python train.py --model="masked image model" --train_examples=195000 --method="simmim" --mask_ratio=0.6 --loss="l1" --hidden_act="gelu" --mlp_ratio=4 --dropout=0.05 --patch_size=[8, 8] --conv_stem=false --init="lecun_normal" --shampoo_beta=0.95 --one_sided=false --adamw_lr_other_params=0.00088 --adamw_weight_decay_other_params=0
Rows from block 3 of a small masked image model, named by matrix and row number. Rows with one number belong to one neuron. Each number is 128 + 24 x the weight over its row's rms, rounded and kept within 0 to 255. All counts start at 0. After the name is the row's rms in percent of the matrix's.
After each neuron's rows are labels from the 100 images, of 14976, where the neuron reaches its highest value: "strongest on" is what is common among them. Only what is clearly more common there than usual is listed. The data: made-up ball-and-stick molecule models.
# fc1: MLP up (model.blocks.3.mlp.fc1.weight, 768x192), inputs 0-191
# fc2: MLP down (model.blocks.3.mlp.fc2.weight, 192x768, transposed), outputs 0-191

fc1.23 082 [122 150 130 151  97 127 141 136  78 156  87 135  87 149 140 101 186  96 111 181 145 170 107 170 124 118 110 102 132  87 115 106 127 132 161 123 147 133 105 130 133 134 112 126 160 121 137 186 123 149 100 186 107 152 166 159 133 171 141 116 137 131 144  82 144 108 149 129 136 134 120 122 138 115 136 119 106 152 141 171 142 133 108 161 106 154 171 107 104  96 168 151  94  88 149 138 114 131 148 138 126 137 150 173 170 127 113 119 134  97 127 126 119 172 153 155 111 152 117 105 102 108 110 127 135  85  86 108  70 108 132 145 136 122 135 130 139 107 155 141 146 137 117 123 166 175 155 121 101 108 167 122 137 136  80 126 140 111 157  99 157 133 118 111 130 109 125 128 147 136 107 168 147 124 116 145 136 156 103  78 107 151 107 128 143 150 126  95 137  93 146 132]
fc2.23 094 [136 107 157 127 131 142 101 130 184  92 161 121 177  80 130 151 104 156 150  90 110 112 177  75 132 123 154 148 118 150 135 157 118 101 108 128 121 146 156 123 126 145 170 122  77 127 109  92 142 101 110 100 100 126 117  94 152  79 130 144 133 153 117 148 145 149 110 142 124 132 153 113 123 149 123 123 160 119 122  93 162 131 138 107 165 110  82 152 152 147 119 116 159 153 142 114 151 159  82 118 130 128 100 103 128 132 153 133 145 151 106 111 150  58 127  97 145 106 160 153 161 131 158 133  97 169 153 138 182 129 126 121 133  91  82 108 120 153 134 114 112 113 158 153 103  96 104 140 170 138 107 134 148 120 180 137 127 132 109 165 104 134 116 147 113 148 141 133 101  96 137  88 142 139 132 105 172 104  97 169 146 130 148 117 121 126 132 111 137 148 140 116]
strongest on: dark backdrop

fc1.308 091 [124 188 133 151 149 133 117 149 108 132 120 151  97 138 110 147 166 129 122 122 109 110 103 129 138 138 115 125 119 104 108 112  98  91  85 118 124 130 125 150 152  99  85  96 135 117 132 139 105 173  95 166 133 144 124  95 194 133 127 102 119 123 169 124 135 138 130 101 104 120 128 104 149 142 160 110 115 113 143 107 127 138 115 210 139 125 123 159 134  84 124 159 179 157 129  86 143 119 142 140  88  85 117 153 116 106 146  82 147 161 126 118  71 149 144 138 178 164 132 110 103 143 119 102 138 102 129  69 121 139 150 126 142 124 154 148 103 140 134 121 102 141 125 132 152 144 156  80  85 122 110 137 162 143 130 138 111 157 103 146 125 147 126 129 145 124 122 150 160 138 100 123 146 133 131  69 155 171 109  91 135 153 141 120 108 178 113 129 153 119 144 157]
fc2.308 111 [149  80 129 113 154 120 124 121  84 129  97  95 130 131 130 113 134 123 121 136 105 129 139 143 149 113 143 116 122 151 158 147 164 157 149 132 150 105 107 121 136 162 146 122 131 119 107 133 163 133 152 110 158 111 117 195  72 128  93 149 118 139 109 146 111 126 131 136 143 138 107 130 131 118 115  79 106 166 100 174 111  80 155  93 129 107 119 109 116 132 167 117 100 123 125 157 135 137 139  94 144 174 131 120 140 140  73 151 138  87 123 112 161 125 161 126  62  87  86 118 143 127 105 162 106 150 104 178  93 124 103 118 117 103 112 142 100 122 121 120 152 120  85 126 104 127 101 174 137 138 154  74 118 124 150 127 149 140 159 119 113 126 136 144 109  69 171 137 150 140 118 142 103 108  93 172 153  91 120 144 130  86 161 142 115 108 134 160 159 117 132 130]
strongest on: small balls on sticks; balls: eleven

fc1.152 112 [146 124 105 136 135 118 149 117 110 128 184 125 117  84 132 136 120 109 127 150 142 132 140 143 130 116 122 132 134  58 133 116  87 128 105 137 140 127 146 122 127 183  84 169 134 105 135 129 113 116 131 146 109 133 132 125 125 143 185 121 105 128  96 130 116  67 127 122 129 153 101 161  96 133 132  57 178 167 114 130 138 155 152 144 152 161 140 118 132 185 112 142 201 123 109 125 112 131 148 163 152 136 157 120  93 130 155 152 149 109 151 102  86 130 133 108 165 129 138 101 126 101 128 133  74 122 105 178 131 149 124 102 133 107 173 183 148 132 146 142  71 128 128 106 128 136 135 120 141 114 106 151 120 108 153 116 122 122 111 128 133  70  95 148 141 155 136  90 158 157 132 129  80 131 139 123 139 144  78 111 140 119 130 124 122 128 104 122 154 156 141 118]
fc2.152 105 [148 149 140  91 110 123 143 123 147 167 131 133 134 185 134 122 157 145 109 104 123 131 140 122 166 114 140  92 152 146 125 149 133 129 138  49 132 128 133 136 165 106 142 105  88 126 125  96 153 123 139  99 137 136 106 112 120 120  85 109 121 132 149 102 125 189 148 130 122 124 155  96 152 147 129 184  89 113 151 126 115 141 111 118 120  98 143 158 120 111 138 126 111 122 100 136 138 109 163  59 167 144 117 111 177 125  84 123 169 181 108 148 131 116 178 155 108 111  97 171 138 144 111 162 156 127 157 143 147 122 127 156 124 138  90  57 113 136  94 120 162 111 124 159 100 148 132 130 109 137 129 122 117 131 139 133  82 117 152 119 132 183 157 128 123 140 118 151  80 139 107 141 135  93 106 149 131 125 161 137 109 146 129 149 126 107 134 148 136 114  82 117]
strongest on: purple ball

fc1.644 098 [175 109 152 116 122  55 140 106  76 129 101 108 121 128 136 125  87 126 108 144 122 120 129 135 142 109  95 148 191 136 161 125 154 154 120 128 145 131 109 124 129 106 182 164 105 115  99 124 112 152 207 118 125 126 146 147 132 129 110 125 111  97 107 139  52  80 113 155 130 119  86 154 132 150 120 142 123 148 144 135 126 147 179  75 106 149 138 124 126 160 123 144 136 131 120 129 113 124 156 146 129 151 169 111 185 119 114 151 134 112 148 139 162 170 159 130 109 134 122 118 146 172 125 128 173 133 100 110 138 148 127 121 116 100 139 115 108  92 115 102 122 129 146 127 105 122 117 164 132 140 143 145 140 116 126 130 133 154 171 115 118 101 106 135 126 166 142  78 180 118 163 105 166 112 117 127 126 109  90 117 143 115 175 165 138 140 119 113 147 120 125 137]
fc2.644 099 [158 122 111 103 171 176 132 138 131  97 139 119 119 117 116 144 160 118 184 122 153 140 106 117 126 150 148 110  85 141 121 145 110 156 144 109 124 153 148 127  99  95  95 120 118 160 133 127 146 125 100 119 132 147 162 153 106 125 152 120 174 125 185 131 169 168 126 111  99 168 158 128 193  85  77 142 144 115 130  97 135 118 156  88 131 121 130 165  95 101 113 114 119  77 143 130 160 107 121 140 139 110 105 143 125 116 176 153  97 104 105  89 112 154 152 109 169 101  95 113 143 107 113  96 132 125 122 175  98 112 112 127 124  80 103 158 135 136 138 128 136 141 110 159 132 123 139 120 112  96 135 159 152 160 119 126 147 139  56 149 117 140 175 122 125 125 122 163 105 106 151 114 158 158 169 106 138 167 133 121 123  99 126 142 129 129 102 133 126 135 127 142]
strongest on: space-filling; balls: three; balls: four

fc1.402 092 [116 126 148 110 116 112 152 107 132  89 124 103 146 112 125 117  98 102  91 158 128 125 158 147 107 136 101 145 166 136 112  95 123 158 132  90  92 131 127 120 120 100 149 128 138 133 144 135 116 126 123 141 105 172 117 170  94 140 133  85 160  72 138 116 100 111 113 155 135 129  90 187 171 144 161 114 133 187 132  78 168  98 178 132 118 160 110 133 121 127 105 110 150 119 116 129  79 126 156 151 130 148 118 102 152 161 143 184 104 129 132 137 116 103 106 135 136  71 140 127 110 146 106 133 135 118 130 139 121  94 131 133 151 146 187 130 105 148 166 149 166 132 158 116  93 125  90 154 172 105 102 124 117 148 107 121 143 118 177 116 130  96 129 111  84 125 135 100 152  98 130 135 148  60  92 124 108 125  96 114 128 128 117 145 136 139 133 138 137 145 156 108]
fc2.402 086 [168 142 130 135 109 149 124 103 136 144  94 118 109 107 155 123 137 152 160 111  93 144 116 156 161 143 173 167 132 110 143 151 144 104 155 154 157 144 135 142 125 173  83 122 113 132 129 154 140 183 109 123 153 145 130 150 145 144 138 130 104 155  87 153 118 123 122 147 176  87 103 106 140 111  41 161 158  92 136 130 151 138 114 143 153 129 158 104 112 106 149 138 107 130 131 127 140 108 129 136 109 118 102 130 100 129 115 149 104 156 115 121 161 141 137 108 154 156 136 139  74 127 138  82 138 132  99 132 110 107 113 117 137  97 124 128 159 145 124  96 105 160 112 123 107 116 161 161  97 155 145 123 148 113 107 115 167 151  61 131 141 107 174 127 142 119  93 121 157 155 151 106  98 177 147 124 145 159 157 120 145 130 119 134 181 173 118 113 104 130  82 130]
strongest on: space-filling; dark backdrop; balls: three

fc1.713 105 [136  98  75 162 119 155 152 129 123 125 122 131 120 109 153  83 104 147 137 123 145 164 128 146 100 108 132 109 125  77 135 112 130 121  93  98 124 131 133 111 130 164 136 130 105 126 125 164 139 148 118 154 106 125 100  94 142 146 155 124 131 142 123 108 124 131 150  65 129 185 159 133 126 135 128 132 112 121 113 136 107 131 157 110 141  88 114 136 114 176 153 145 109 168 130 135 118 103 112 132 114 119 142 116 137 138 115 145 119  98 131 109 112 143 115  99 125 121 119 159 107 112 126  75 123 167 123 112 122 118 135 104  85 150 103 133 181 136 112 149 169  57 151 133 152 114 103 174 125 117  95 116 138 126 123  83 102 178 126 180 101 145 118 124 126 151 188 111 134 136 156  93  85  65  81 120 126 134 155  92 164 149 167  99 146 119 155 150  95 115 119 125]
fc2.713 092 [131 112 111 147 103 120 119 135  92 131  80 122 189 145 121 116 155 102 103 110 152 160 122 149 139 111 131 110  96  90 102 127  94 130 117 155 102 159 142 128  97  97  78 132 116 137 139 148 152 125 123 111 146 119 101 121 113  73 131 129 140 147 162  80  96 139 156 120 145 134 138 122 128 130  77 136 129 129 136 148  90 167 104  94 100 154 149 132  93 146 153 140 113 132 138 137 107  97 120 132  97 143 124  84 190 111 155  95  85 158 171  78 151 144 151 145 108 139 128 158 112 104 148 100 109 135 141 126 104 132  95 111 115  69 125 125 100 144 156 139 129 126 121 156 163  88 150 170 145 142  92 131 140 126 133 100 140 109 144 118 134 128 124 125 145 166 158 130 131 119 102 136 138 142 191 147  90 112 139  72 110 123 151 155 142  82 155 125 104 104 134 150]
strongest on: balls and sticks

fc1.120 128 [138 152 134 142 119 121  97 108 127 112 133  96 132 134 157 125 150  90 130 131 111  97 130 147 109  98 122 131 124 109 136 132  71 110 126 116 164 132 100 119 117 130 123 192 152 107 104 133 140 142 136 127 139 126 108 149 134 129 165 129 123 134 137 124 144 124 108 110 169 117 157 126  69 141 111  75 143 116  73  93 145 146 112 133 126 110 179 164 172 155 132 140 132 146 122 134 121 153 141 153 121 143 145  98 130  95 145 126 121 125 145 133 135 117 143  39 148 122 118  88 117 135 141 133 124 160 144 155 117 115 111 124  99 126 138 209 152 127 114 107 140 130 121 139 115 143 122 118 184 111 157  90 169 115 149 118  66 131 124 158 166  24 131 112 144 118 135 157 131 110 131 122 104 166 114  86 114 139 142 145 164 134 146 112 134 124 115 132 129 127 115 118]
fc2.120 091 [101  95 121 124 143 130 124 129 121  98 136 114 140 102 131 124 121  92 120 129 102 174 128 120 136 124 130 145 157 128 137 148  97 114 170 140 163 140 124 155 157 138 146 160 117 131  95 143 104 133 131 126 106 144 132 123 116 158 182 112 115 165 141 141 126 119 124 153 167 155 132  52  82 139 115 127  73 125  71 119 139 141 130  91 100 143 142 141  81 165 135 123 105 124 110 118 103  88 161 192 141 108 176 125 215 115 145 166 140  91 109 114 139 123  79  98 121 130 117 108 159 145 150 138 140 125 116 128 136 148 124 158 105  99 129 122 162 122 142 112 124 132 151 100 158 102 113 130 156 123 158 125 108 126 118 107 128 129 178 193 135 102 150 107 112 135 150 155 175 112 119 139 152  81 119 101 144 112 175 136 147 139 121 132 113 157 137 139 138 125 141 130]
strongest on: purple ball

fc1.98 110 [125 111 123 124 111 102 132  95 123 108  78 123 140 138 151 114 102 122 112 130 137 125 131 108 126 190 115 141 138 143 134 156  97 168 119  88 124 150 125 117 132 139 103 122 153 122 147  99 121 154 126 133 118 129 154 128 124  84 104 154 107 147 143 106 123 147 124 146 124 109 105 159 187 171 126 115 116 135 139 168 127 135 117 136 133 132 115  75 127 144 144 110 164 114 111 152 148  92 130 155 129  88 143 141 164 104 120 148 151 100 155 124  70  94 134 126 138 118 170 109 122 147 166 134 108 176 174 168 166 154 118  90 109 113 137 147  94 143 121 164 114 108 116 122 140 109 123 136 144 131 137  96 153 129 102 129 123  52 137  98 192 143 158 137 110 127 218 103 147 139 114 163 122 108 143 110 105 155 126 130 134 135 117 168 146  92  85 104 129 153 137 131]
fc2.98 095 [119 115  94 117  88 149 123 140  96 145 118 137  98 118 144 117 151 176 104 125  93 118  99 121 153  79 140 174 143 119 170 127 124 102 131 119  71 151 154 138 124 152 132 120 115 128 146 156 145 195  83 133 125 121 127 113 113 178 126 155 155 140 143 165 141  70  85 118 133  99 130 135 138  94 151 155 137 130 142 127  92 118 139 114 143 109 125 144 130 149 109 150 115 124 125 119 145  99 123 133 106 174 131 155 103 156 124 134 144 137 170 125 127 155 131 154 150 124 130 104 116 136 137 111 171 115 129 118 120 126 151 172  96 104 115 130 114 120 139 113 143 149 110 179 111 136 165  85 143 100 113 154 104 104 147 163 106 173 126 114  87 130  79 118 121 112 113 139 115 106 123 136 113 131 153 191 174 116 138  75 101 107 150 169 145 153 131 131 171 109 171 153]
strongest on: small balls on sticks

fc1.209 087 [134 121 110 132 113 102 139  66 120 122 131 144 105 100 104 165 128  88 147 126 135 148 137 120 148 107 137 118 136 119 149 158 118 124 131 115 127 119  79 118 141 147 181 146 116 148  92 128  97 136 138 154 126 152 104 114 136 119 135 133 116 181 159 101 127 112 146 162 157 162 143 139 160 127 147  99 169 109  98 114 133 126 172 140 160 120 111 153 127 133 127 158 119 140 113 127  73 234 119 103  99 137 140 104 133 119  95 142  81 121 128 135  97 134 138 148 109 114 115  97 100  81 138 169  98 154  94 128 163 141 122 110 129 163 139 148 134 142 131 132 138  97  98 106 162 127 145 143 109 107  75 122 167 140 120 144 151 156 162 164 107 158 137 158 174 102 120 101 126 161 121 153 116 146 178 122  73 142 139 131 166 137 133 119 111 116 134 114 135 106 138 113]
fc2.209 097 [139 131 130  61 161 115 119 143 135 140 105 111 126 150 138 117 133 160 129 149  91 129 108 111 123 118 141 105 130 140  98 112 172 116  99 160 105 130 132 141  81 108  88 132 121 114 130 107 128 154 130  94 118 111 156 171 109 148 178 114 164  80  98 147 117 117 108  73 126 116 132  87 115 133  99 137 108 137 147 171 100 143 101 100 124 131 124 103 122 135 127 114 134 166 144  78 182  82  96 135 144 104 119 147 124 164 174 154 150 121 144 110 162 171 107 106 143 156 114 158 122 160  93 111 129 116 140  96  86 118  90 134 117 128 107 108 128 100 127 117 145 153 166 128 112 129 105 105 125 159 154  92  93 118 119 105 131  90  95 119 108 125 144 104 109 168 129 165 161 129 153 118 101 105  46 127 147 121 124  94 105 136 108 120 140 134 115 105 129 136 128 138]
strongest on: dark backdrop

fc1.166 088 [150 158 139 116  98  98 129 125 139 115 128  94 131 182 119 145 155  90 160 163 117 102 164  85  98 124 150 152  94  62 102 166 131 135 109 145 138 118  88 113  92 139 134 175 145 113  92 126 141  71 173 172 172 101 149 128 119  94 161 129  93 129 121 159 137 162 144 137  75  79 120 118  69 116 122 114 118  97 135 134 133 139 138 150 136 157 128 148 136 125 118 119  79 139 136 123 120 116 101 140 114 122  97 122 138 107 122 105 150 132 124  99 107 151 128 106 114  91 115 116 138 137 137  86 134 144 121 102 143 134 142  97 135 140 124 114 144 161  81 146  90 113  84 125 107 141 128 123 162 153 109  70 127  92 135 128 168 133 129  62 102  91 136  97 130 130 143  93 147 113 109 119 144 112 129 122 132 130 126 159 104 150 115 134 129 121 134 135 114 148  96 100]
fc2.166 089 [126 110 113 119 145 140 124 122 132 135 109 147 136  76  98 121  80 157  87  98 141 142 113 143 164 150 109 114 151 177 155  77 113 133 124 134 106 113 155 124 163 150 122  93 111 130 159 141 129 160  91  81  85 154  98  97 125 146 113 134 146 137 138 114 142  92 106 119 178 122 114 130 204 157 132 118 140 153 153 137 117  99 117 136 119 101 109  87 131 134 132 122 210 106 119 112 146 119 141  94 125 101 135 122 124 172 126 143  83 120 100 127 127 122 141 131 149 166  91 147  92 118 130 138 135 111 134 151 106 125 109 144  99 119 139 111  92  90 169 135 148 134 158  95 154 103 119 123 136  96 155 169 135 147 142 147  97 114  88 154 154 135 121 177 118  90 122 168 118 145 138 126 122 145 109 145  88 134 108 117 137  69 135 114 130 134 127  98 132  95 152 125]
strongest on: purple ball

fc1.447 114 [167 101 140 121 150 120 114 126 123 136 138  91 156 134 129 104 128 116 129 127 109 135 122 132 147  95 109 122 129 131 166 145 140 159 133 117 113 110 114 140 149 133 141 139 130  96 124 122 120 156  68 215 102 118 159 118 143 122 110 123 110 116 174 110 110 125 138 114 140  78 153 124 117 134 155 121 130 130 115 153 162 117 127  92  72 139 116 129 108 105 119 164 160  91 124 130 111  99 128 127 144 134  71 145 129 150 109 163 118 131 134 172 211 127 100 114 148  89 150  94 135 117 150 177 196 159 112 137 136 119 119  75  72 116  91 106 141 139 102 157 153 139 151 116 151 148 102 113 105 121 118 121  97 129 120 118 119 161  93 117 144 143 114 147 120  78 132  73 133 134 128  75 135 130 138 114 127 105 104 128 134 127 103 143 126 160 154  91 109 128 146 126]
fc2.447 105 [ 99 148 135 117 105 139 140 118  91 143 123 127 130 134 112 103  98 186 135 103 153 126 140 148 177 133  90 123 108 127 138 112 124 141 130 135 136 124 175 141 104  87 142  98 133 121 125 181 139 156 148  85 131  95 109 129 117 137 156 114 126 163 144 127 119 159  97 121 132 106 156 124 133 117  84  80 141 145 173  82 116 144 149  92 112  92 132 138 118  99  93 126 166 105 131 171 165 127 166 121 139 116 155 135 139 142 131 129 152 140 163 105 141 151 109 124 170  86  85 109 129 142 185 166  91 125 175 153 122 129 105 126 123 166 125 123 122 138 152 123 115 111 121 120 125 135 129  98 165 109 106 140 157 126 140 105  91  52  96 134 132 109  77 134 138 150 166 145 122 143 143 142 121 127 145 148 122 144 153  94 129 110 104 130 141 109 160 154  69 102 164 139]
strongest on: small balls on sticks

fc1.643 121 [114 186 114 132 161 126 123 127 148 143  99 162  93  99 117 122 149 122 193 134 102 156 112 131 151 123 105 115 149 155 134 127 139 112 154 142 137 122 119 109 125 109 118 109 109 127 142 136 103  86 125  75 101 124 139 112 142  96 129 124 141 131  96 161 126 142 107 130 127 114 149 171  98  79 137 138 129 133  92 168 140 120 159 139 119 126 136 150 122 148 100 125  94 132  83 133 146 143 159 129  93 112 134 162 147 133 119 134 137  84 135 129 171 151 114 148 156 142 137 129 130 118 104 124 128 116 117  92  66  97 145  79 162  87 159 127 133  85  83 164 116 104 130 143 107 142 140 136 125 124 133 144 149 160 147 139 127 112  91 122 119 107  60  92  81 162 130 144 166 134 172 152 126 118 123 125 116  63  99 111 115 126 115 152 180 156 159 133 127 125  96  88]
fc2.643 076 [170 147 147 120 141 142 144 123 140 143 118 101 130 125 135 113 111 116 148 150 140 141 122 119 107 150 129 106  73 120 135 103 133 143  71 131  67  92 153 136  96 120 127 151 108 141 129 132 137 128 118 142 131 122 122 132 114 101 111 169 109  91 110 155 127 122 110 116 127  98  90  65 143 134 122 118  91 121 101 112 144 117  79 109  73 122 190  92 152 133 141 133 132 159 128 109 132 137  89 117 117  70 123 100 118 162 118  42 124 115 129 129 142 106 127 127 133 146 110 140 135 102  97 129 126 114 121 159 117 171 100 124 117 130  86 187 122 113 135  77 140 142 122 100 133 130 111 124 130 126 134 163 138  84 154 116  96 125  90 136 122 165 146 123 140 112 119 119  97 132 169 125  69 103 182 122 118 122 142  96 122 141 146 107 122 151 121 165  92  89 111 136]
strongest on: dark backdrop

fc1.382 110 [149 123 137 133 165 118 138 140 116 149 106 133 166  86 143 134  71 124 110 124 134 138  78 141 124 113 124 110 119 182 156 127 132 123 112 120 118 123 106 135 128 175  92 105 158 119 137 121 115 116  49 155 119 131 222 127 113 122 127 138 119 127 131  95 145 110 140 136 118 146  71 100 121 151 130 142 149 129 127 114 124  75 104 148 143 135 139 130 123 124 123 129 117 120 125 126  98 123 128 110 113 136 140 119 106 134 136 154 114  81 123  87 145 118 129 134 125  77 117 121 146 128 151 138  58 144  99  98 121 121 143 159 140 140 155 111 172 104 172 171 160 137 127  82 193 126 141 146 123 133 133 124 154 122 123 136 135 135 127 129 133 127 144 194 135 113 146 149 168  65 128 144 133 120 121 140 175  85 151 136 113 123 123 130 132 142 117 128 194 116 124 126]
fc2.382 114 [124 101 151 133 101 153 108 120 130 112 154 137  99 146 139 125 180 148 123 125 139  93  93  92 128 158 148 129 153  76  78 144 138 143 139 125 147 143 132 106 111  70 125 134  84 141 144 127 150 119 194 125 125 144  76 125 125 112 113  93 123 141 138 128 114 187 139  97 145 117 144 123 162 103 118 142 135 145 170 105 126 143 131 156 115 116 109  82 147 104 139 148 150 138 145 136 115 152 127  72 157 133 154 145 131 130  90 116 142 154  86 144 143 124 146 144 112 139 139 143 105 132 100 118 173 121 127 170 143 126 134 119 134  96 128 138 122 122 122  74 105 132 109 180 104 101  97 121 149 124 128 144 117 159 172 135 100  78 130 119 134 172 126  57 131 120 124 104  45 174 135 142 123 147 130 143 109 161 110 126 151 137 115 125 115 135 140 124  87 130 132 120]
strongest on: purple ball

fc1.234 106 [113 127 129  99 140 140 113 102 160 122 131 122 141 103 161  52 139 169 100 133  76  94 133 133 117  91 135 198 146 131 134 122 132 120  84 115  84 115 117 129 133 146 106 110 112 115 153 158 143 146 117 108 143 156 124 155  76 141 147 100 164 179 120 136 109 128 114 154 106 112 141 105 135 118  94 106 119 121 108 147 159 119 142 120 129 117 128 103 104 141 159 154 116 118 137 125  91 146 131 136 131 153  84 115 128 113 135 131 129 132 138 122 146 125 136 147 120 110 148 114 157 151 138 134 122 125 123 142 105 161 158 135 158 165 134 109 115 120 164 145 115 142 145 153 129 157 109 161 113 111  98 132  89 118 209 102  69 128 161 185 182 139 149 122 104 145 130 135 148 145  82 100 116 126 116  89 170  84 139 156  88 115 101  91 104 106 141 139 126 105 121 109]
fc2.234 115 [125 105 132 120 117 106 166 140 133 118 125 123 144 136 107 118 125 100 117 129 144 151 121 113 117 171 148 125 155 112 129 113 118 140 117 165 161 144 145 143 114 126 124 127 123 134 131 127 146 154 111 127 150 132 121 121 168 148 108 147 148 123  69  98 154 121 112 132 157 129 154 124 193 137 171  88 110 156 193  93 122 128 109 123 117 131 119 149  78 113 143 129 136 124 116  86 138 123 139 164 156 151 159 138 131  99 133 173 111 127 131 103  77 186 131  69 144 137 105 111 121 123 141 136 104 135 136  88 120 123 171 177 126 125 119 174 110 132 130  85 143 145 126 127 102 132 136 135  79  89 126 140 125 151 113 183 119 129  69  69 124 117 125 140 126 135  89 125 136 110 159 123 117 144 108 159 132  90 134 102 103 143 128 143 138 160  75 110  68 139 162  86]
strongest on: space-filling; balls: four

fc1.79 116 [122 125 143 144 176 147 139 114 194 138 115 132 152 178 120 101 147 134  97 128 108 104 121 124 145  99 121 155 181  59 162 121 120  96 120 147 121 129 155 131 122 182 144 118 125 112 122 136 136 137  97 149 133 131 117 105 105 110 135 112 126 117 139 116 139 112 156 116 122 105 132 136 145 103 137 126  90 140 141  80 165 153  82 103 114 130 122 129 128 133 115 125 102 118 135 113 141 131 144 109 176 123  64 152 118 140 132 161 142 181 117 118 210 128 133 117 127 130 119 116 134 143 128 142 169 143 120 148 122 135 139  96 148 131 113 112 150 130  95 122 149 145 143  67 156 147 155 103  83 129 140 110 138 138 143 135 116 140 155  99 100  88 139 143 113  85 104 136  61 102 131  84 175 161 135 127 123 131 163 129 133 105 116 159 103 135  67 112 159 133 146 140]
fc2.79 104 [140 123 133 148 103 138 137 147 114 123 102 113 116 101 115 126  99 158 149 126 125 139 166 126  90  99 177 117 131 127 130 115 125 138 142 139 114 162 117 116 104  80 106 114 147 123 136 167 140 129 101 110  96 137 139 127 138 119 172 123 155 144 149 120 167 188 116 105 140 173 149 131 148  69 134 158 143 114 138 161 101 157  91 125  86 140 161 106 130  98  85 122 181 110 135 113  88 113 108 129 157 125 121 122  99 125 122 169 122 131  75 122 185 148 114 123 161  92 128 117 128 107 142 163  87 135 128  95  99 107 107 136 111  77 130 173 144 161 111  86 107 139 152 174 127 136 145 134 128 142  96 131 118 143 146 135 138 136 129 152 129 147 145 122 135 148 129  65 108 119 162 162 149 134 153 117  95 132 137 128 117 151 136  71 128 133 130 185 104 159 167 134]
strongest on: small balls on sticks

fc1.626 088 [ 84  92 136 154 140 125 104 152 128  97 143 136 160 142 129 120 174 137  91 138  87 114 164 153 138 139 122 127 152  70  80 135 131 121 118 131 120 123 156 135 109 138 103 124 137 135 153 126 147  98 159 135 136 117 116 120 124  70 128 101 164 101 100 147 180 116 144 116  95 139 134 129 143 106 112 143 113 113 110 138 110 160 115 133 147 113 153 112 136 124 116 110 131 159  97 114 127 102 153 144  81  83 164 156 151 151 129 134 158 119 128 153  90 129 137 124 117 147 138 123 142 119 123 158  93 103  98  80 132 128 133 149 157 110 119 129 102 161 163 141 157  97  93  96 162 186 130 129 115 126 106 120 138 172 142 144 136 114  36 108 146 110 147 145 118  98 103 105 128 133 154 115 107 110 124 103 193 150 114 145 126  92 114 108 111 124 148 188 158 131 114 105]
fc2.626 112 [152 163  93  79  95 119 127 126 158 132 102 132  87 150  91 165 113 136 121 107 135  93 119  83 142 129 127 144 120 164 105 132 143 147 120 196 140 110 131 132 122 161 129 103 164 120  99  64  87 181 130 122 133 136 128  99 122 177 119 127  96 127 143 120 146 103 103 125  78  96 115 120 118 154 140 102 104 141 150 157 119 151 137 179 100  80  90 155 106 141 162 130 142 106 123 156 134 155 128 126 175 135 132 144 125 159 141 184 117 110 109 115  91 144 126 132 144 103 118 118 125  96 139 112 151 140 140 143 131 106 165 131 121 158 154 112 131 117 151 146  98 127 146 123 127  97 118 115 156 129 152 145 103 120 120 116 141  97 149 127  81 150 134 133 121 116 148 149 193 137 117 149 101 101  87 153 113 101 141 116  65 130 176 103 136 104 108 114 127 133 110 137]
strongest on: space-filling; dark backdrop

fc1.758 092 [115 197 171 145 117  94 169  98 114 106  85 158 145 165 142 156 125 125 116 135  71 122 145  99 127 161 158 175 173  88 121 137 141 113 133 130 110 100  96  86 100 140 133 153 143 141 120 102 125 133 133 133 134 125 109 130 107 118 130 104 117  86 149 135 149 134 132 131 132 114 114 107 127 105 106 116 104 143  76 115 112 120 145 172  92 123 163 136 173 156  90  93 103 105 118 162 129 130  86 112 164 132 155 122 157 144  95 146 189 164 132 129 107 118 166 133 125 164 105 133 106  96 148  81 126 109  98 112 138 107 160  80 178 145 163 126 124 125 153 134  99 143 128 103 121 133 107 158 118 122 140 112 150 108 104 152 144 145 125 107  95 153 136 113 108  86 149 142 118  88 127 161 152 127 144 154 169 139 138 136 144 105 111 102 139 124 114 135 117 152 126 147]
fc2.758 095 [121 117  93 126 151 148  90 142 133 132 173 105 103 124  99 122 136 127 132 121 186 144 130 158 113  90 109  89  70 171 142 101 121 156 133  98 161 148 172 143 152 102 128  90 128 115 150 132 126 136 134 142 102 127 162 107 149 130 136 138 131 139 124 144 108 145 121 123 120 135 126 134 139 149 131 132 158 124 153 133 177 130 101 132 142 118 129 123 118 136 156 150 187 160 137  56 138 137 143 142  98 123  97 144  98  81 154 147  94  96 147 115 133 157 110 131 127 119 133  78 157 155  86 166 156 131 167 120 136 143 130 141  99  72 149 131 121 140 135  99 146 124 113 142 128 128 164  90 126 181 132 171 142 192 163  92 129 100 131 129 160 109 136  97 124 162 101 129 132 130 161 115 114 164 147  83  78 142 143 116 107 154 124 166 136 131 148 116 116 124 135 130]
strongest on: balls and sticks